Weights of a small image classifier.
Model: 2.27M parameters, 32-pixel images, arch mlp_mixer, norm rmsnorm, activation squared_relu, patch size [4, 4], layers 14, width 192.
Training: adamw at rate 0.0018, 32000 steps, held-out accuracy 99%.
Data: trained on drawn human figures in many poses, 195000 training examples, 10.5 epochs.
Rows from block 8, named by matrix and row number. Rows with one number belong to one neuron. Each number is 500 + 25 x the weight over its row's rms, rounded and kept within 0 to 999. All counts start at 0. Numbers have three digits each. After the name is the row's rms in percent of the matrix's.
# fc1: MLP up (model.blocks.8.mlp.fc1.weight, 384x192), inputs 0-95
# fc2: MLP down (model.blocks.8.mlp.fc2.weight, 192x384, transposed), outputs 0-95
fc1.7 224:495501490411497483496518499501498503495506501495504498526473500503498504501500443495539503501501513485412507537503501498500498531504543497512499506436402532477500500502500425499476512500520500490497503495500500496486482525501523480498480511501498502501500497497500499511501541505395500426
fc2.7 218:505544508483508500500503500543501510509507500464503505519501503500504500532505500515503502509521500474456518497503503502504504509502520500500505498435503532507506500562502500493418501517509568504501503533532502506475502543496498383504504511509503507500500500515500503523499499514481524504
fc1.13 148:504438489478498515497497497455561493499499502469446498509535500500567512505500478535494501540469502499505512506499500527505507500517540500507481509500488501498500500476500451494508502503447415502480474498511512531506500501499496501502433529503495502441514555521501521505440504498509502509
fc2.13 125:502492501503525546506519502591524513503502504495501517505577502490500509494506503573504507501431502498516539496501524501500525506499499496500610500501503504501511518487503504469511506560488525503498499508491501513510521506501502519500498568499499505431504507530499539503504499503506577490
fc1.15 202:501488500499503504508500501504518409500501501500499505504512500500568504500500487547509517500500499481503499491491498517500500500499500501513460477503499500500500500503500501502512500545507500506460414486499428525502500524500495515501467510505501512500504539517521502534456523507498415424
fc2.15 216:504511499521503501500567497513511454506549510527513500503506502473529501528500502509547528515550500452524567502500501498538435509504535500497488535537530551519526520527500503499520503548556547511505521431542500512503500522500498523504517545527498501541520544520505517500480512521533462505
fc1.20 183:500482498500479501497499499447500525452495501502466499496493500480498500499500499499481479511501451418502367504475485500508499500453421500510498469501502403462500500499500508488501503487499500500501514499500464488498499505498492499462502500488500500492435499499500482498503497495510499443
fc2.20 202:517502501504512508501510498514508508495500459499500500504509444488499501502500497506532500500504502453499498500451506499502559511448499502502535492500493500497506502501503509487522502514515501502498500521507557512598506499500471499506516533529493503528503499499483474498500510558500642507
fc1.25 163:500503499526499497498463495504499520511539493493469490500448500498514476500500498487497524567497499498496501524517549497577493500499496501484405501497508444467500500556500498502480548480497471467533499501505502497472499500498488552503495478512495510497501516498490499504500500499501500502
fc2.25 219:500509499505529507496485499531531509538559501503501512500500498517529502355514505529498510501496558491500528499509497505501501499523510501503511515511503583467498502508520499499506512491503583509501506500433520497500501541500498508504500501508501500509517539548504499523497503508504558508
fc1.29 193:486499616500511496595483522499500557493481504499500500499499500511529560407500436503494498497497507498500497498522500541504525500507522535504445499500453499474500500518500434494496509489505500537524500500442506503497495502491499550497493486503490500495503513499504503509473502516500497487
fc2.29 194:512510500505508529500438497513609556501512501504504502537518499499500501500501501538500512513502566483502519500502498503513553500503499500506501564511508506435501524525499502501501539460508524506500501517503518499545523500498499500516500498533499501515516511545543506502499507499507509501
fc1.32 141:486514499508491500498503502500500504495510493498500500516497500500499500500500498500499519508500489499498495493512501500472532500532500519500426500499504461490500500537500485433495494499523500502512482548497504499500505500499498499433497497515499475524500510503497509488420502502493496500
fc2.32 169:500506496532497501504501500500504501569526500506502546501510499497500499410499502500505504500502600478514568509501501505504501504489533501496505554523505595495497505500507506502506504500501509502500501527493503545516507500503493514502500490510499498530508499540501496501503507528558580520
fc1.34 183:478499514502492496576494511497499556499520506499500512493498500499532503462500472501499508503565498503492498494563546523490524500517498531501422499499501497490500500526500500405499495500579499523505496530478489551496499532494507540427493498508500492526469527501501518498498501584479500498
fc2.34 165:507505499506486499500401499524527502526506503503502502508498500554499500418498507500507508501509565483503517544502498503497566550516499502505528532507504535460496509504498501524504507416502501502501497539460511511507501509501499523498498452523499497517520507504551507507504504530506523505
fc1.35 174:499525500502493491493497500503505499488501506498509497500494500498522501502500501480501501499499500476404498417504500501437505500499500496545467500417500500497500500533500498444494498499500506490495499499533471467499483500487499496417500498499521499497495489491499503496500483486449501393
fc2.35 175:499506480498493514501546504512495500503509501499501498483500501460498503505501500543564518501512501502517515505523525502465515402564504500501543506503508534510519504502502503501401501555610531503491500501500501506502550495504505502517504599500505499538513501524500496503503498511501521491
fc1.36 214:499497504510599501501478504502531504499498526498501501530499500505519504499500401502496497495481500480503501553491493512440501500503499505500500469503500499497500500500500495503485454500490513501504500496500506491492504453504572498502472501502491501493502498505502500611511496500501501499
fc2.36 234:498532500525551488501498500546498521527557445501500499503498500501500488553499501484500522494499528503534528500499500496498501478471507502494502518554502523493496492539500483469496444500500576501500493499524501496491501471501453498407499492518503495506513502503502496526495501501529524499
fc1.38 098:501482490507502507495520492468497499493510499492537482561517500496495499456500434501495499493500567505512509460483498499500500500498495491501501517511486534495500500498500484505476510489503507499499474497463514515508499492498499493525484500503493499488511491497488494496429503486503510511
fc2.38 116:499494501515499497483525500498585544497558507507500497531495506499555498595502502493526508501500554500503559501508496500549500496509525500504512506542524499513506494500497499497497503502496504502500499495663497501502512500499513501513501511506521508493504529554504555454500499499516579499
fc1.40 090:500494508499501499500475501494550500512467504500457502500502500505517481450500467511502482502490499497498509497516502503518494500532518513494454463489492500479500500501500478434502504493499441501504496495436506536498501570501504547456498500500503494495500513509495503520435505541499500495
fc2.40 092:526507488502522520500421498508541511501506500503501503530498500499494519516497502518536517507502535467499513499512498501505539518507495482543520503500501502436495499496499512498508494443503606501501501555544535497547526512502500502552499498525500510528514495498502500508499508545501535508
fc1.42 186:500501478510470502500501494501505509505499509514474504499507500502503466391500470457500498453501478446509369501496498509447502500500448491502492488462507495501500500505500502476495504501513501504498500493500485466500501492500502500483502501500503481503496518500497501493500500487513503367
fc2.42 193:499506500509508512507485500504500520483507442501496483515556488499496503503499498519525504495590502500541500500487599525502503499433491502503502499522504499435501512501500498498504501496547502501499548505501506523528504499503431538516502500503498500543502458484499490546501502506522521501
fc1.43 173:448509498515500500498499498502498502483503505501501489506489500501460555500500476486501400496500500485497500507499475496501499500535505463531498512500497502499500500507500500500496502497502505444466502499496375479499493515468502499422498501455506500498388450494504499501501368500517501478
fc2.43 176:503540428518474522499532501542500514506535500540500501502427506469500505500424507450529499515519500501528514504530510501500529513501510496501504518501515525499504502508499554495505506500515518512536504537509437446532542509500508504507502517446501502512452508472499501500501503516512533559
fc1.44 194:503457473418477501500500508485499457505497514495469502496516500492502512501500486502500502498487507484507528508502501504501501478500558501504469503500500559503500500429500406500491489512485470499399497491502503501500499498483503495504478504551500503473508501500501501510502507499503504498
fc2.44 186:504496501536521524500498500526500502579507498472500501503544501535500503523559499577501518496466499516547507506570530509501501486560499471503514499531515502550514499500501504500506502511467500499498538498552501535505506504499498523502427517500497503410504496499501503505501499500544500482
fc1.47 129:508412493438493499497493500501504478505500503484497529533505500500528500513500528498504500543487500499498500514502504498509500500496501492498506508497501492498500500486500498490498500504487412497487496497517507532504505500500501507498473499498497516468424526552531505505497499505500497502
fc2.47 133:505496500519533497503564511601504568502504500494501503503513501501500506498502469499521507504476563499558576492503531503524516538500509500501509500552509567503505521499502506459554510517434521502501500501498499515563515502500510511517496494501497505473552508515498496505464499522529527492
fc1.57 216:500489489499500498504501501502504409489493501500498505504503500499530527500500471559509501498500500486501499500500501511500500549500499500531441461502494499500500500501500500503569491576500500505463414471499445546498496525500509509500475524501501500500500520508519497530479529507498454468
fc2.57 236:502508498527502505500538497531504461510559512522503499502500502460524500535500501504537524520541484456519551502500501498545411510504501500499476527532531524531516508523498502491521526535561545506503501429537486501501500522500494517503506540529499507518521549503513508500474513505524431503
fc1.59 190:500507497500522508512500504467562501524464501487499548498518500505566519498500440509495501513500514500473508481496501504523541500500518512508502514480422513518500500516500440477491508502500530564505457601502529537506513490503503476508481520522506486503525580545505519485478504494435500501
fc2.59 169:486530524503503510502523498506485583508539505508495494513513500499501502587511516576505500501524565501502542492504500498510496504525513500505502500512545580537501500500511497487497500509500495493501487496524500507499489541500514513528529557500516520517500499547504504500544501499513660502
fc1.64 034:500500500500500500500500500308500500500500500500500500500500500500500517500500500500500500500500500500500500498500500500500500500500500500500500500500444500500500500500500500500500500500500500500500500500500500500500500500500500500500500500321500500500468500500500500500394500500500500500
fc2.64 011:500500500500499500500498500500500536500529500500500500500500500500500500500500500500499500500501499500500499500500499500500500496500499500500500552499500500500500500500500500500500500500500500500500500500500500500500500500500500500499500499500500500501500488500500500502500500499501500500
fc1.65 161:496498499502498499498472483488500553538492503494470497498471500500519478436500467488481487499496501419504375500502489498503499500508484502493435496503496498456500500497500474487498528481498478510496499499500500494494476498496495492506497498500499521497501538499492428495500502487506501393
fc2.65 155:544506497503504522501448488528501513470521459501497495514546442497490503460497499553513520507507502488497508497498564499501511506500495500511514499500500505417496552501500499492529502471520504502464506503433502497595536502502478512518499503529473499503521490494500496529484507501500507505
fc1.68 038:504515503501495480503498500507498464497506503500503493501501500510498501494500480500498498490500480486514494502502500499500505500497494486494496504503500503499500500510500502487495499500500493508507504505475503497505504499504497498502501499493504510495496494496498494495508500492502485458
fc2.68 036:504494498504487534500690500446532537498463501500501546515494509504499501496505507497486487507490476499492499504505494502496516507571497500510596536503504496536503503498524495493503483492495518500501501490528515472509504494502501500490504535508498500476500537522502505498499501495499569499
fc1.69 081:495480499502506489502502504505502331373505504488499503515499500504502517500500409511518504499493507492501503500500502502539499500531500503517368497510459543508500500507500487511525499503506507501498482496502496504491457522500504502502477508505510499506507500505521492568469509505488500502
fc2.69 093:493518488562517501500495498512501489531534509537497484499494501497503502552500498494503511492501469503510528501497498497496437509501502499501481516499504505510501500550469522505519528500500502518497499486553462498488484497504499504501500498504498501498524502500536497501499502503522356504
fc1.70 183:503500495524476494499489499509517448478517498500498552500510500492511512531500502499498538543508428468513438514477498518552475500472489466501468483510515458473500500552500500504500531496504503500453499468517486506500503509517478505505489498506516547491517569502547513478469524498514361509
fc2.70 171:506513500546500502500498490508502499501510503500500552511502503489550500542500503504503526504503503465503500512487500508514500536503501502512500514516518498506513510531501454465537512506519524517503479500544501503529501527500500544505516509504501505542504536597510515577489501513505534506
fc1.72 134:504428487459491506497500486500502467496502508472487502551521500501523503516500497514498501507464507471504516525502504500515503500511537478505499518503502503501500500485500476499506505538454477498463489500505505562532500509496498512501433510503496500437504509515531509519402508511505502511
fc2.72 106:503494507496530519507513511504514550504510505497501506514547501505508505487502499526503513503436506486617531491499525501515547531498506500504569501561506543497502500499505505467515517527479500515502499516499499514510518510501502517526497509503502505386507509527500498504493499502563525492
fc1.73 218:462500525510500492500452494497500515523503510496495499500483500498500493416500444423491502522498502445500500499506488499521499500500498516492363499500500495409500500512500496483470527456497497500497497500506500499497457500498495499499476470500475526499500500499498493499499502488501501412
fc2.73 207:501506497504524507500402501512502518508516501507502499502500499501499503389531534530500508506501503490500519500502498502512501500539500500502500510518500522392498503513499454498506521425503523513501511501403501498503502545501501508524500503504449501506509506494516498520492504500502569503
fc1.76 164:509493442501490505494497503471521437495474516497502488496493500499528505499500451499539499495509510511508499415498503499529500500497500500470500499515452504451500500506500434502474503498499499499498483490501500505512497498502512515511496499522498497477524499499430481569504512505504500505
fc2.76 205:500501534523500506498516501500503525504587499501499516490498479500530510576501500503469597499490534501530539514498479499510501498500512499513501502538529553517503497506499511500497502513502526509498500490619486488500504498499504499509514503509520508512501517500503522499500508444518515499
fc1.80 157:480499510506500497498462497498508501588511469489421495501457500500505384492500495487490515498498501500505500499501500500517497500502498497418442493503500497454500500518500478499477513463495500499500477500475501510491494506486425500497483486504490500496502498511445508509469501499502518500
fc2.80 182:536504499502518516494457500568526516498588501502503501501505499504530510407512513527527517509497563470500514499514510502507543501533500500508510499507506545501499511504516502499505500500503507503501515508497506496550541523504499511535498503566501511508525529555501500538495507536505519506
fc1.81 025:500500500500500500500500500500500500500500500500500500500500500500500500500500500500500500500500500500500500500500500500500576500500500500500500500500500500500500500500500449500555500500500500500500500500500500500500500500500500500500500500500500500500500500500500500500500500500500500500
fc2.81 021:500500500500500500500500500500500500500500500500500500500500500500500500500500500500500500500500500500500500500500500500500500500500500500500500500500500500500500500500500500500500500500500500500500500500500500500500500500500500500500500500500500500500500500500500500500500500500500500500
fc1.83 185:500501498406498474499501492397501507506505510499504500493488500506500500503500414448509533500495508449402501490507500502505501499503504477531497507406397510500500500507500496500484508501502500500502497483502501491499469501503494499503500501503503502479511499500500498500501547502404507422
fc2.83 187:531511503498599500498512500503500544514511448410502505512500503500501501521503503523504500504529500499494502491523508500502502509510499546500551564486522509516502538505503532480478501541514517500501518503507500592499508504500500384511507519502519505552497501503500493474499499531498505505
fc1.85 159:493501530522502495524437497490530514496500495514452499503494500499514494445500431501496498502523499501500510486500498521479499500501533506460487504502489499476500500511500498462499486460520494510505498499413490540496454498494483530424499495502500476500502541501496516507385501497501500467
fc2.85 141:542501479493497520501385498500533501495501506542502495517559499494499505505497521501565501525507531487499504499523503503504502528506495498513504489498500502459510574492492508503535502444504487500499502527521531523617567514501502507516500450519500508510505498496501498505513504503499509505
fc1.89 087:501506502503501502499500508498508501491499500517515511502501500524502499468500496505501521499554501502501479495501501515496501505501504501493448508486499502501500500502500503503566540501504520504503502501454521502499507547500500508516504500504504501503500501502500501504401515501494487499
fc2.89 086:513512495499520501497498496510527524558509500498502517505498500499499502507509503502502518506499528478500533494512489499500503504514498501522536603481501512500516518493498509500506501499503503501501500545508519504500515502498500498519499501511500500512514498568499537499502513500500557505
fc1.91 175:505517500551502527493535497424562499499523491501500503472573500498581501505500495534503547495500507558515500471501544500482558500494498535549460504506511508517500500523500514437500492540497500509516502499499517512533500470497489484446500506514500469544526562514491499463402501509508500494
fc2.91 142:498535505500509500513510501507525500500515513541520500511531500494501508504514509512549499500522522477496499501565529504501509499499500508509545500503500497564504545498501494502482501581513561501498497501497500505510504499503520419491511533500508508542497501548512501501501495501500565490
fc1.93 161:494504471429498474495540503502498510503492502497500501506471500509499502511500449491505503500499530487405520505506501500501499499505549499500453514413393542495500500500500471496497499499501500500500502498542500496496485501498500491485470507507497499489500498500498500522481501503403504470
fc2.93 162:506520502497507508501550501512501533514506501473502504510501502500503501501503500539510509506522500489502550499531507503501511476536503499501540498493503507516518532510502500478397502502508529503498502503508502502494508508503499411533510551515508504550498501512500499526499502512505568502
fc1.94 171:494500499519506490499464492499498499540491505495451499478500500495496500500500500521498498495490506499504502503500499510528485500502502499501452383501511504499500500500500499417508495498501506497499509499501496483425426495500500511503502499500501506545497523501455502493501522500506499484
fc2.94 190:499499507501512510501508502504504503501531504507506506502501499504524500503525499504500505510416501472507505542498505499503523550502527523505579460517499539502503495546500499503513489517520504501509545503501499498459499522508494508505501552521497512510517513525501499534491501513502509501
fc1.95 141:503359502498498513530510509499505499374497505527498533498584500503501504402500497510499517501526463495505378498494543523516499500488499505501492462502502479496500500505500502450501499508514492515498500518493465503531532516512525531500512500499517501498493503504506501507463501502504498487
fc2.95 178:498510506504517499504501498499502548500554501499498500518502499500500501535500512500508517501502486486514451503488499506514542564486492502515529501500501488501510501503499496487530513499503544503500503502587549507531498484503482547527500493557490501520538498508500503541501505502500572516
fc1.96 160:462499494509500500499577467503495501483509503500489533499496500498520504500500460481505482498550557495499499506500493501494500500498498482500500503510501533502500500512500454494497503497500498494476498498506369479499484496500533503501496511405499501499389523498499501499487426497501503399
fc2.96 165:503525492525534562500508508528540522506503504503501507503475503499511515537495521496541501505502504499603544505536517506498544436539510499502518504525499515510502504503539503493480520500535552502494502503503494468502529500501500501504503560499505511505499528504498505513502508511549507499
fc1.97 174:492514527505501490486473484502568523500510498499483502499497500514520498444500443497501534476495535501500505485500499500499497500489502496455445442502516502477500500510500500500500500441498500510501520494407497489480502500482492488514476488501501503499511552543465502500365501499501498480
fc2.97 145:501507501501589506499438508502502500497536500537507494510575517505504498506521518503571502502527499491503494499551540491501504498509491507520499487512519495498501516495489502507506463479509499502519520499529505556538502504502493502503500501512501500539505492506500552513499501518532507507
fc1.104 128:515507513514513507500500500458503509503512508500499490499525500509501502503500421556499527498500571500511502470495504505506502500500515520517504520510505524529500500520500500414496505513519513502514503502503517545504499469501502438507489512507503500500514500505503504434507509500509514497
fc2.104 120:498496500500506506497500493495561547501506495512502498523510501501559497526510541512543501499514554472498566476504495502525528488508547497504525506502499503502504491499505498507499544493502548496497498495574502512504502497493500418513509509504502506528502558501504536464507500492505552503
fc1.110 233:500500499509502501497500481387499500493509503494497485499496500500498508500500380499475533498501499491507500382498494498506500498500499500514502504508489506502500500505500500379490501500500502499498502491501512511502452444497492451500447502507490490464514498497500494453501507496502501478
fc2.110 211:504497502502511502499508500422522522500518500508513508503530500499501502536504501507519511500506529500524525498503525500531501529507511502506504513521545535504434508509500538489525504535501513500505501504522500541525508468500500443510501515523508505505520503505502501387500529529501515506
fc1.111 012:500500500500500500500500500500500500500500500500500500500500500500500500500500500500500500500500500500500500500500500500500500500500500500500500500500500500500500500500500500500500500500500500500500500500500500500500500500500500500500500500500500500500500500500500500500500500500500500500
fc2.111 012:500500500500500500500500500500500500500500500500500500500500500500500500500500500500500500500500500500500500500500500500500500500500500500500500500500500500500500500500500500500500500500500500500500500500500500500500500500500500500500500500500500500500500500500500500500500500500500500500
fc1.116 251:489501465499463493499500492501496500498500501499479498420490500426499501533500515497500500500493509486498502464537500498440484500500501502511492499498500504505500500507500501422502439512497498496474504501515480493500488501478502499397534499499499425513499498493501499487502510497499501501
fc2.116 228:500500501508352516501535501500529501502513505504501516482501502500538509503476494524502510531530506500508504513496527517498513541516505513501501501502501533500501499520501503508516411511531506502499500510517502546503499565500502523458500546513508500504513508503507503477508507518503506508
fc1.121 191:512473498499490497512498411471478497501500499493500496499499500504421508478500500500476503503490490454497476502500495568486451500499506393486502501477498499500500500500500510510500501500507501469500467510502509500400496498501499497500493499484500525499470497491503495499483501474487489498
fc2.121 146:501500467453482496451498533477481501510519498503493502500442476500511502385498500499486497472481450500484488500498500492484500478500482499489495500488500494494500498493467518460499499500497502473483505498451507495507498489502514500483491504500496495483519511500499429498499510500479433498
fc1.128 160:501498499514500458499481495497499499522498506499451485500499500489498501496500500499499495496497506480503499460519498520500500500500501498500378364496501501500500500498500500441502493499500499497499510499499497496485475487500500498500501499500499502499498519500454500490500513499506500499
fc2.128 205:499501502502517508501507503510503501501525504506504502503501498506500513516501500503500506509457510494506519534498504499572512517502512501505528421514499509501502497528526499503526500521520506500506522508543508491421499529502499523551501520513521562511514500501484499511497500515501533503
fc1.131 138:492504499541541524492541502505558499513405500526492475499517500498503511502500464509459462534548514500515510500482462517501497500528500497506499502510432503564500500495500494457537502475455508498491493516503501477489549508500504456500503515500499495520499501502509505513412496440504494504
fc2.131 119:497513499520504512495539492547501535521429494526464494500500490506510502523502506498443472504501515496526511510516446500502515500500500499597510536547501499539502507503500504519525502474500502495498501502534503495503498520500485499500520500522505503499527509503530515503523507471500559513
fc1.132 185:500525483584494495490474470533499501503499449507494501488479500488504497500500503435495497496482499474510501457497495498475500500461534503496450463501520501503500500497500504503500423470494501503500501489498501480489497437461477500437500453499499487500500505500431550491509494493516498443
fc2.132 200:501504501500496509501520505503499557511509504522504497480513500500500499540499501565553501503490574503534555505522520522500506501556504501504573499511501502555509500497498502504512498500501501498504503519525503502502502518499504569503582561502536500555502500498501522499501498518544572499
fc1.134 121:505408495463487495499495498497501474502499503471486500552506500498571495540500490500493491531447502496501506518502505497519504500495529478500500519494499498500500500482500494494496497504457453491463475501524514509513506497499498500497425499497494496435499499500515507502434501503500500511
fc2.134 123:506495505502538519502517509504572565513504523496502503502560500489515504499505499519536512500451509494558533473499508503547555522499511500494503500538504545498502556472502506496529507521468500502498500505500499522546503510500516530506494507502496505465509505505500507504477498501533577488
fc1.145 191:504470500494514521501504511500547499485513474487497507500494500466551500510500469500513505502491503500500503487502499504504502500503497546484456431501500502503500500479500495484514501483502507566502488502502483497501502509502473507505505505499492502501500567539445501502319497504487501499
fc2.145 192:488504518502515502501515500499499498511500497529500527500500518502501499501502502500513504497512486449503496514545526506500508497509502533507488499498510499513502482502502499516516464570539500499565622499500496496500450512500495501500519504503501499553499500551501504505501503526513500504
fc1.146 188:499501490457499459486500496501499521505511501474504497507461500502504505502500436498510522506495498492408500528501504496509498500500502525502501506453443497447500500559500436500431527500500500499499503484500540524466494521500502467507439515501502505498501519499501499547503530534424500503
fc2.146 171:499513518434503500504505501504496534525513500497506511516502503500508499500505507525501502503563501487432519498502503505521506522505504481498503498322504568506500500499502502491466503501562494503493503501508503501500500539490500466546518507509500516554497501512501507527499497528451536504
fc1.147 080:498501501503499498620505497504503503501513497496500502500499500497499500496500499499500524501501454493500500509508502562500507500501497499489485508501520423503500500508500456489496504504501505500501388516497502498502527496507497477502500499508500498501503504510489501495496511499501504503
fc2.147 069:501510499505501506501502499472504547507501499499499524499500496570496503427500504503497497503473543499502535497510499501508506497502506500502501499511504584500499501501543508498529502499502528502502510513484505520502501502502495495509459502510498503495502486499501479550510504494502545507
fc1.151 133:501487499482498497501474488435505497511499513494484499498500500502527501521500474501502501497487471464505500425470501496468500500492499500498502481500514497473500500499500501495500500498498469503494494477494460497501473499489446496471458498497506518477498521497531494495487528502503468417
fc2.151 130:500501500498498498504679499527501499495500499544501525505520505476506503501505495498509498507553496499492491501501499499510499518517484511498500506500499483527514534494522500466517499584504502500500523484502502520570513499502501505544534523506507500500500501500497512497477501501497505504
fc1.153 046:500500500500500500500500500496500500500500500500500500500500500500500500500500500500500500500500500500500486498500500500492500500500500500500500500500500500500500500500500500500500497500500500500500457500500500500500500500500500500426500500500500498500500500500500500523222500500500500500
fc2.153 011:500500624500491499500505500357509500500500500502500500499499500499545500500500500487502501500500500500498499498503501500501499493500500500501500500498500500501500500493500500500501501501499501500500699499500500499502500497500500497502500499500446500497465501499500500498500500500499499498
fc1.154 244:477502493503474490499501502506524508499505503504482511509440500500544500501500450442501431500502520453520499517501461496539500500500499490501498500536505500502500500499500492492505512447502500502474503501497412438500500503500507505502500502442498501501392518519521508500488429499536503498
fc2.154 186:492501476523548508498536502533499523502501513503500507569434507499503503513495522457534498502500529501523502505559534498526505530502503499500503523522522524508509503501504501497567505501504518506504502513509465461548498500493510573538505506486504504508435535503498507537503505524546547504
fc1.156 047:499501500500500500501501500497499499501503500500499501496500500502500500500500494501500500500500499525502498497500500500501501500557499500502489499501499496500500500507500501497500503499500503500500499501500500500500500500500500499502499501499499500501500500500502500501512501500500480500
fc2.156 036:503503504511513495499500500514478502507590512498500501502494503502487504508504500501499521499484503499512523500486496500500498490501517505514498521516509519513496505506500498503499501509491509503501504498507503499453495487500525484499497494540501501506529502495507462500506502503506509504
fc1.159 146:486499484504499488501501496500557503514518503501488512501497500466526496500500498493499499501499503436517512499503492502456500500498518501502475519533504502493500500494500467461501480500494505511492485499503497494499499496501501492456497500481495502499500526523497510494339502481525513462
fc2.159 116:456535499500467461507496502502490490542493503523496510500507513494523502500497506480546499491499501498502497524564501498500502567498504505490499499509500503523523504466499504555669508501502501500502515533500480509536500504502501566497531497500490503505499500500503494535554504575519502518
fc1.161 150:507442499513476513499526502502499500407491502525498519493513500490496506501500462507498494498506467452507366523476499513510499500448498503504499441501504495471500500506500503457501500501502499491426504548504454498500515572500503522500511499497515500486501498498511498492501503499514489470
fc2.161 169:501509504521511501500504499512506539487527500501501509515503500499501500525500508500528499501504442461506388511483503502513560515462469502511590498534500472508505500502500499500522519505508512510500511497546511504533509499501500501517499499504497504512514499503500499543500503517502573511
fc1.163 204:531429494472479486498500502500502480495501511464470500579527500500500507503500496500492500513449500461499500519501502501541501500498505470514500501498500498502500500494500471500498511548453476483394456501504509540526512502500502508500437502499497526415499495548517502539501506502500501514
fc2.163 157:504464501454527502501518503503546531512506499484501523503539501499506503497504500501529518499410505489561528487524526504503526521500505500499546509533504520530503499418502506496537502524455484501498504500500501549543501505494500549501494504501498502436509512511500495513484500518530624494
fc1.164 144:497510526502502497498482499501517511499498501501492500501501500511522497456500458500500498497496519501500523432522508499454499500505569502422458500472500512485500500500500496464495499477518430502501500497416496496496475496487499503458500493497514488499505542505494503548441500518493504459
fc2.164 133:507505486503505516507427499504508502494506507506500500518502526500500505505499510512546517517509504493539502504530498502502501497520497496580502494557501491502504528499488504500512499431508511499497501501531527499519524502502500503510500486578477502514511497498499505531498504499510509500
fc1.165 167:506499496530500501497497480356498500498501507500502498500509500421499502498500464500498582494499515477503499399493496497464500500490499498501502502499500545499500500500500496369499479508497496498490503496500505520505489438495490490404497501528500456498502499494505497497501502494499500483
fc2.165 170:497518502500444522506506503501592523501505501529498518495520497492506502499501502508503503557509505500524499500568551529507518515542500535500531499510522498536502497535501499500542501514528543507499497529495502546536502500505506483485504507502518449528505499507503498393503512543501563533
fc1.167 231:502455489509435502495499500499500501387499501519498500496502500500492541509500411501499502498501471471509377521480499501506499500443495500541485416501506493496500500502500503463506503500500499449439499498510443491500499593499499527500501499498502506461500496498505494498500529499509442462
fc2.167 223:500496501532503501500502495516500538474524501538500515508512490498499498525493510538507527501505434480533412516450526517517497505451444501503523423524530473504488499516499500500524540510537522502488500499532500505528518528500499558508499545503556503502527501504500488527489520512524501512
fc1.168 173:499499487525501499498497483501499483501403512497498408498496500504479504502500401488474443501486500448517503503500462499515469500501501482502469460502404503501500500502500459418503505441492507462499498495501499479483500491445502437506478498499500503489500491502485501487503500460507500512
fc2.168 171:499540549518531521513500501509502519535495499521479500500508494511497502516508501561384500507498503498500524502516419500534510503531505498504535498551495501520501498521501501508512501502499500506497511547510512500400499538502506500514532546533503519539523503488504498506497537393499498502
fc1.170 140:519499499500506446498548499501553520500507504500499514530502500458569503512500493445524513492495531498458511496518502499574505500459502495513507507498497512511500500492500488463486500525463513536504483506503509524501512476501504497507502463521483502497519555540499526556502500502462509475
fc2.170 122:458515485503518446482502498506516500524517498502488499495506502500514498503536519487517508501501519494498513506498550498531541556456500522494567499493516567502512496464499512530500514517491504500491506490503570543489471500500496508502512430499500507507509505567500501539502519551498517500
fc1.173 156:499500500501501500501548506501493503503508498499559500525504500461495441453500504503474501498500510525495500502501500500488501500504500513497600503497507501500500500499500503509594500582502499503501391498403501504501500544488505499497503500499498494503498501495500500503461499500498642500
fc2.173 203:468499503500499496504530500510480552500516401490479542480500499500497498457505499490498492500499514514502501497491501500503501500479502501500502500503500508509503502497595498497486519548493523507502498495493505490499501494499481497504503524506495498497501499500501492500502487501501510501
fc1.174 199:496522500524504508500500503502497498486522500555519492467535500456526500544500551497537518436519544504501501471511505500475527500498523472498424501508516503505500500530500438415465505524501509485444499499530500500590499477500504516510540495506502504502500551493475507501500495500504500374
fc2.174 211:499502501508511499500505499529542507502526504500501512505501500499534504530507488524504528472500505498518514504517505497441506394513514504515528504530506528511499501512513511568427528506496512521499500479543509490521501436499502501540500507529503523506511514545497513501502497505502506490
fc1.175 143:533445498487483484499493513442502501500501574482484495499494500483501532500500490498489487500444502470498493489496487501532459500494499501521501500421491415491500500465500497500484510498438433495500516496499505499494499497492507479501468499495496498456500491500502500493505501480475500503
fc2.175 130:510464500500518535493509495523500516500499436444503502540499490501487508572496480515503498521462526468503568499505505500526569547500499501519504499522501531500503531475516506472513521504495498502502529576540500508541509507480502520552420511494519532460494491496487500501490501510496580495
fc1.178 165:501498498522500430499469494484498498537497509499476494498499500488495500498500500499498497496496503483502501455512495503510490500500501499500423378499501503500500500499500498444501497498501504496497511499500497496471454478501501497501501499499500503500497506500459500494501509499502499498
fc2.178 197:500500509501550510501508505508502505517510503485505505503502498511500531509523500505500504508428538495508511533498506499532517525502526520504552422513498525528502497519504500504517500535523503500509528511521539494432499529501497499527501559512499523509510500509494499516497500543502509501
fc1.179 237:500503501466489504620497499501499501500501509539494499499559500500500522507500539496429509536518501491501500501480465538500484500485505501500502500449517500499500500486500497501606501499498500501501454498503502499526500498500574561496580495500499501498501506499507512497501499492500523504
fc2.179 276:495501501508490489500480492535499525502509463507500506501499501507505494530500491489500515500496532511492553504498497498502499500500522473541502517424502555499498433543497492487531503487498617500501500484540507500499494500499500528512499482641500500493605501503502499499472513500449519502
fc1.182 201:503410484429478501492498500499501461506493521474470495500498500500500510500500497503490500500487506480500507504500500502504500500500512503528502500487500511500500500411500487494489494501483470492443500499534508499498473501469500493502439502499500513454501500500500500501501512499500502502
fc2.182 195:504456502505513510500523500503499503528524494469500501508501501501488501528549513553543523505412500499525509517542543499503515509522499471502525499530546501554515493500504502496513499540492500499496500501510502511499549507494500509501466558517500500405505493494501499519498500544513522477
fc1.183 198:499500539502501500539487465434505512544502523498470502501486500500513502445500459488500503537503501471501499495566501519501519500521499534463398499500497489497500500501500467460498519486504462509499499500500501510499496498492500500500498500501500523500489528502499497500500500501501524403
fc2.183 192:514504499506515536500414500522558524499513494520500500507525499500496502386530500532501516508501562472510510499504551502504536501537499499509503526523501517442497516509503498498512501460535520502501504506463518498550517503510499499518500492527468500507513498499507496501485505538503545503